A small image classifier, trained from scratch: batches of 128, held-out accuracy 95%.
Rows from block 2, named by matrix and row number. Rows with one number belong to one neuron. Each number is 128 + 32 x the weight over its row's rms, rounded and kept within 0 to 255. All counts start at 0. Numbers have three digits each. After the name is the row's rms in percent of the matrix's.
# gate: MLP gate (model.blocks.2.mlp.gate.weight, 576x192), inputs 128-191
# fc1: MLP up (model.blocks.2.mlp.fc1.weight, 576x192), inputs 128-191
# fc2: MLP down (model.blocks.2.mlp.fc2.weight, 192x576, transposed), outputs 128-191
gate.53 017:147145143113100108111153133113149106101093052160146133098148103083110159166158110084132141131119106063125111091144151131131152136090125110056202130141114118122087133105196156109145147147115093
fc1.53 019:143129077140121121100125151113130108099096083133135146155139174103143137148151128137139137060104085107184158074151104166122185119164132088125231141126088052120077161139171140095159128086121139
fc2.53 018:161113110164142169109158137105109168163204108090104091184154062076115119130151118096143122161123165117068145144156113125187093117087154145150128122172122186092167075090070141154119075128157106
gate.54 021:061156080157115054110075086156177113133104088111097127109152123095127165125153176136142136107127083101126155119138120094051137115152144086136131146132083125185124102116174123102125037156132119
fc1.54 019:173116139093088182121135100160117107114121166126115111119128103177140138126107120103107086112164188136212097088134117139147124136150141071083155083112194139131139147102085145137117098137124151
fc2.54 021:108186122139183087155140139110148140072127123149129085101108097086181149177121176059110153140166113087094080107110146142067122127145129066145145174154108159108096114098173101126068114157115130
gate.55 130:130168164133087087173113147135106104101185149145099134114126127130096073090070143159177131101165158066110146147176128103130148103158155127148109131106164103126079079126088070076129165111119161
fc1.55 125:169151091114089162212159168110139087135105096168166135119118133084156078135130129127181106121198140100115118091100158154153176130114117164129203146159162101153113142094123131074071112099113114
fc2.55 119:143159149116126112072176117100048102161087111160107133102110143187128085095160149105153107162134118092135130099144146097115158124124102116113162092092113178129089177126135110144119159156139158
gate.56 171:143138071129100176130141052173079201141126119139134088138130054133127120108122083161114091137131133116151184140134070149145078127102099097105144068113164095096109153101118141127154100144126157
fc1.56 161:181111154124131177090139080181094144144170166140125123110150078125118118133139098195172107078173136113149122140145101136145111123091109126088159078145131131086111129111068169123186127185081140
fc2.56 151:118151133103146087161152098135130085128115115172055142115145173148085038126128109139128109150122133119110136115129115122167163154074126103107124165139048139106054157128138150108151061123084118
gate.57 019:135053143192162171151120127074095140145137122126112211154052148118162114135159130131140132106130116083099127127073145130125131096123163136140081165113096103182125063050164136130130180138167118
fc1.57 019:098095127082118065079069124112115076105120110089138147121126163137110169106187164099077122137154082140113125125147152136104074132130112159099086117098121125067138108147061149114154118145080134
fc2.57 020:078142169145169119135145164096151082102125112105200133140116164132157173143116063154080152139170058164049203126114133152126102173161108129131079119127115107063164163095120145135113117172131136
gate.58 146:159177121059071166160099135159159130137165109047135114106157055092127117089068072065139113127118081148109181160107129140109117180146121082144129146116064134115139145133204144130047146145143131
fc1.58 142:093143163168114097075079106128136100093199110086087074144158094101125112132090100090190156152171131084098142105180084152142183102108114087119151151144128141156153154084149107103130145150160176
fc2.58 152:118137129160158101114124158133191090154156148126171098125100057108147112119136074136143154158157130123153163206118121148116204160116114081077140161171136104159140127160134075136117175129129132
gate.59 121:130173163146110048140127147144184205115067088094127122105106122084127130134140107148124144111086169131126121152112161077140157103139142112196163106148156122161095164098120123108135169148148130
fc1.59 090:179141163121112095161134163179184184099096071110123144121140096115125156100130125177194108090093170165146116106083123108153139109111167095209134111170112141155108181115127124065167146135175132
fc2.59 090:126121112161145109111118155171134194077082095150117182099116107081101109133131087095186181115132110110081158184071153085150142181120145125217143080168191157130103156149087127131160178119120068
gate.60 016:131151130071087051147149137127151111152079054084132159180107169127165110115116156177179115109144149148152095121167102100171128134133098153163061149144132117124066143080118131115142140148129103
fc1.60 014:054117103168153174099133120124131158142167165188110080132106140159127129114150162142083118128182128159104132138054116144130087101131144188153118110127112167171108146104101118132066069171117127
fc2.60 014:113105154179150255080149154066103159142140171100100122133143135153118124149114114139114109131151167103076140180147151114164118105062080119143149101091125078125102125165141159131068079075167149
gate.61 012:112138142220137115116074092123075127087082131114175122138137117094113180178192123106171133119154119150144161100094126063152114084147131053166104163134104137150161075114091116109110117065167135
fc1.61 011:170169119100123115142154089131150125124125166202147146161083125145156100135088160150145121137124099075096158172103148128129116164147100171098163170155098160166119115124185045218173107161122110
fc2.61 009:205117113151150118134140092126113085158098128167148089155159100154138157154062144096115170167110138090109100185150132167169138192092129166126138102106177130153053142112120122119124072147074132
gate.62 167:110114148100149122121132207120114106143150159082123157171133106116178133126168140105079147167143153098135182190143080151125099160207163045106166130171115156131093150156180179123137137111133124
fc1.62 164:171113144147102196127103181115105123188196188085098168158205140118166172156191135133082137159101167082113152182137101126126112162180176120114136123156116138134133137150119100164146173136138109
fc2.62 153:163096050109100205111136142147149130107202177061122141131116126112116128094124136159159201167132082123107119103107132148101093140117165142130130110135089126086163118086139080126161106102084132
gate.63 012:108140063162105173107130129131133065149112099160118162146147127164099090185171144086134102155100093127122155140209125145166123082138083174107140158136141184136132183179167152173099130152131152
fc1.63 010:100134088175134105146153084113119130161163074123058112134092188070083125179149130109135121140151096148184105126101066187153143184160141104093153096071110198117082192124118180195155127179085199
fc2.63 010:160145145092158121127154163095108196137125174143161133186138137110104120126096151159116120137135176147157111098089125157133126129148198097142146102133104109102184182154095110108157138109155089
gate.64 024:173065154111149195188099132115147160145199167120094053115161213156110163061180099105095158157107157106156138166160139147128104160130128152162151136099151088124145140166107118113118068163121170
fc1.64 018:098100148097070087143157088065120170142132085126144185188122092128141140127149142134137163124173200186137097121123129140116108136118142054189123157182074082127074180128108111146169141098172136
fc2.64 023:163140096169096171209169154144141123107181145133204072119172118172086108092148144134174103113095107160125127143143167152123164179140091164104167119089117125134160175081113123158121139147152148
gate.65 093:077135099144122133143110165146148148076147052198141104097159116175133177128078155125084180134108190177144184088094101103144142131129156060061087084069043168098137124163115145113186163174121138
fc1.65 101:170109153158116081161127148155127173061121101131154111104122114085120127106162183200088189055129097125117159083163142126185189139134120095067169109123153190110160147212079116096160124163133099
fc2.65 097:188113117155170113148129159185148170105099125153085122096161174142175108128168091212067167118197069122115177043153154138143188078113161102070185167143078146095156123141062152103132168173081116
gate.67 016:093140129110163107123096128151146087114069148072141160136117141123145124094095127138206118158159054161209149116086090120107178079129172122145162177155115118179188135117099124160117220149135096
fc1.67 013:080117156089149106101184072124093197170169120135141161157164071081091151134128202096137058121121181109164129131113132132169122130224108149126123132111143141101139128150119183144142089139143116
fc2.67 016:133158110148128137176173076102135114116129138155133130120212064106132098107082176155070147124153176131127106131130122122149124069084089154118164133132103114154123115131113212133176024159125149
gate.68 082:136094118121120083089156107142098050127135136166090070104174097069106069117144068167087165167207119101117126125094123118148186115204199091145137151171120185110090106138173147150075170095138119
fc1.68 065:168059147178144093087097076085146065175124159164044103107118143088094101111095072175109119144116103105076104167134142131089176145184205116146164127164085132121169082114115121139075139151140135
fc2.68 081:157151121131072094102127147131103149152129150126143105108111082107094079143118063109140178091117141117137171122066186095146193175185143117115120123073103123106112097071087157156100103161154111
gate.69 075:089106198114115163102079126121168128113108094138201138115166109115063178129122127149156089094099118132171103107101164114116106106144151158159140122149109159192178122116038056190152132115190107
fc1.69 064:099135174106107184125109129158132148098137066204166162085151158157030180066157149105130102096126126119157148120135137159110102146152174140158126158156120104161160113093063078148100114127090136
fc2.69 066:159123114161150114122154103112121087166138191083071161098187138150112094179184122174119120148164104149139101064139101132159102121081061134171093103172093135137103126084166136156152125145115150
gate.70 130:126113151122121103126133166168169165158169133196155168182154117109089097132163084170143077099097108046146117180164103085115158123149114060144105114117152114099124087138136169129191153151139138
fc1.70 149:057168087140113145096114101130119134090100105140135048123156130059069102080113139113116116107113107149084139121092169162201093137097128189119107145195066135118149085129226099102152149174172111
fc2.70 138:122107125199129160117167099121112115084182162106166138101128140166068119150104111114122119130138093115105190147068169113108115129095117086164150172192148166095154134090139181153117113124112089
gate.71 079:073132122127150130076081114074132118120125140160140138131079137100138156158134172095072122094113095105110164144113065168121176162111117139169140110107141087127150099178080118107118065130094095
fc1.71 073:131139124181128095141179149089110183130096214131104154170110098143159155133204118151180158120107138130056156165117114140187120099067109106110109164127132110089106106151155161136134156135181101
fc2.71 085:079082095115113096174093179112085082046137126126108122133142075188139086146121119059083143155156113089167076176114155114127104130133143191137126167170153125136130150171112117124142160165116129
gate.72 145:119064157128134128178125104105128109166127126072134096143085108120176150108130095075116099064101125168142151088171140133173065116108112087104125111152123139137096117068117146162099082147080153
fc1.72 142:113135069084089046114107070074227188095111127151124105115116137083122142139145142118100188148108156095155079098109108156143132096140137150059118136162061113144143121157151125070079143132119105
fc2.72 159:093202119122100149087124135140088107181187125169131172123142147173110107042137074088110110146103141140143086140149121112108123140127125134154140143123088192145136161108125158153125121173138086
gate.73 150:188125093176088105092095114120121109099138145148120101130144126111116119125145105170170139078119142164132116167164127130076198161080084130057121137139124159184121148173081135139141145120058132
fc1.73 150:166092125159132130151180117109106127113116121114123100088170081141094186100153138127070089152153155102161169093132110141112086161138134165174118150116148119149167162105153068152163124169216153
fc2.73 172:161207108194143171089142105131168033129136095113164160123125099101165117150132135167110116111136147127147111136143129129119148097108134146108111121136131139126171146131067117074118093071115114
gate.74 147:158101130127131128125073132163125208132180161124110090079168141131176146126199157127144187077118155114136153147132113168147077103188111125133182117051123140115052104100108131146144181105097140
fc1.74 153:132135091110094130102069180135171137155095125107152130087149178092142154057054175196115133127154132082155109156083088174134111140092208116145083073150135127188090115173183086114131125133143150
fc2.74 158:125127150082132153100151163141136109196111089148100163111148135147155168101131120147159112182139084136130092143108167071109213127159158100204156217150143141188085127085133128114104074158148121
gate.75 097:122110198091083091175133163077137148148147108106139133190083133081121135211130132069163129110150171108189123101107166143171147125189138119096102131101164131126103095082104135113178137155117155
fc1.75 093:197138120149132115171123180139185159171126190145114125156088091152177184158113098095094149130093104145177075145141153195145169156143083130085128106118148135082122115088130130135136140191202118
fc2.75 097:143154098099168141079129153141109140144131169120083126091063099119128157086118122193155137116188123174094108094119092125101130214128121162150110184091084158127123117136101207115128092133171127
gate.76 012:127136140095107084187078121132104111087099033094132144127156141037126116143094144088092110055177113137122137151127118050163083116107151121183137133107165149089121101162130118123116165097182129
fc1.76 011:134074064120165114105158171126126104184127162129133165103135158170137055166162167149110073165088094118139158098134112129160151187098194162126094191110060158153175129193145134142123161173108116
fc2.76 010:103129139113124107143105154175143137133152104138058066147170188162115122161157115110137111071137112129122114068093157069154138141123162086147126117142131113059178144158138116178075172124132112
gate.77 046:154103077132110147168183117100082054167131141124109116167142147131114141147112134133112129199119102120161079141160092158124112123165130168109110114102113148130137155101195145154142117170152145
fc1.77 042:131134106103145175107179142088065039109156191146125090152153136152140146154107123168086113192171143131145107167183123128112168110142112150087068121091093127136101151128150149185125138185121110
fc2.77 039:179109132075112143141137118072058063160128166153161094135058134151138142140064148162061113212093121141124140131125123133144105105141128130103097134089077139153144122101095146161108139254141130
gate.78 106:161066136154146197140086120149181102162080062154108123184123101128117107114093164108165125112149130155136172189123116118093114096156100129158132112109118077114117137100115085114168158177124089
fc1.78 091:111126188183132100117097152078057197112150149096140061127165129148128089117147142131128169174134146116109180166149148156145108176144152170067121170097080165149100133122207129174127080138157144
fc2.78 110:144132084171132125107082122167116167121146139134111110173041133172113133132123179134183105162117127096175136172122144131126114111059097124141128135150142094107121138099082127112139128126103169
gate.79 011:119105095152075161163125136103158074109071145128158158089144161154110147134131109121100150099077143113107069107109147133078068100126158158111134021118145101103138105140139124161143124160197119
fc1.79 014:113086119179130136146135105117099136139110114102091152106161150093076186059138099068105113116161162088128124174119125122112096119130129175099130102162148064170171163138114170092173190120135075
fc2.79 013:114099128163109124079155198176117122175109164128138118150135069151133169072100099105130121195152158108113119090155128074127111105141045120162155079111132129150193107074162150088105191135112066
gate.80 010:161136155129141096147086114143124174110172139187110146103076102150029175123095114141182139122081106140125141142185130128116137097156129091135079125150144155121133095107099097082163152136088113
fc1.80 011:128154147127163177094111151116137078153130168168154137120151114175148124166168184112110083136135108164162147082123078122172066151145118115097126103166081156139109147135141185138156141105196168
fc2.80 009:103108097154090178056204108088126096129104102134124085142135166097106172200162171112121129166068149147118114120176169150127104177135119144099139085141120109155109163129113116077125148198123152
gate.81 011:118183093124161109087144137201109136159121140171152080087160103195143163139118129158156119119128136152098113163152113058121089117130112096185140111134172159140105085155164097125117099079172151
fc1.81 011:124149129173107115081102148087135115111189146143076167154166130177129146127137109195139111101131118127109101138141110169138127174151114138152115117106101198095070140175161065143092182120142168
fc2.81 010:166118094115171183065117068202125085106100153126111077155151114135114116174162156191206184125106165143080127147125129109099134137108128088155172083137168153124116157066134090190120104135121158
gate.82 015:100155064171118116181107127109101147048181147177131078163179071149132126098159176123178132181076111143106122072125123158102158149132120145115182111111161127062127159074196174107105161139111187
fc1.82 012:183080090149088083103105172124054074096096081110147092126169158171119151109139155083159146096052123162125084211137109110140162167130141093118070098111140136165077148091110171153097112151150159
fc2.82 013:078142086156066117146130124141132178080230136138079080124074119146139048103113113137161138132131207062123205134130133166078116169118108133132117117132131152107129135092105154150123178158120185
gate.83 167:090112116165135191118154113124046129161162174162088103145125134206103086122141145162091131097115112109091134119157121177108127156134108146057105125122139150104100178090159104091135146147103098
fc1.83 140:142151131093121089159125145131085082120082086111166151135117126063144134125175106119145113085161116122114113129112122134104140100130131078206144148170099128170117128141064123150153129120152164
fc2.83 122:094094137126162136101158123142121168137146217106087107191191141203123127108138176171087083104086163109154141142110144124164130143125169148106115115135197194104174081158140141119105075149144089
gate.84 119:096175129120146116133135156163164162139218116147202152109153126124073152116151165113142128078196158131103161129106147141124091053057147090104155140153148085111071150144092072121197149118168095
fc1.84 122:150135125146103188136108150126130137154143088170119146114120055166145104111105127156159134079183076085087137140126124192099071155132138158152094181180116133098111140115117101132181099138139139
fc2.84 137:105140124129151162113112125197077148142165126128081129159107110151140162165146110128114071165141087133156133165143173093124139129171116026138131137154056106136114158099119087188173137149088090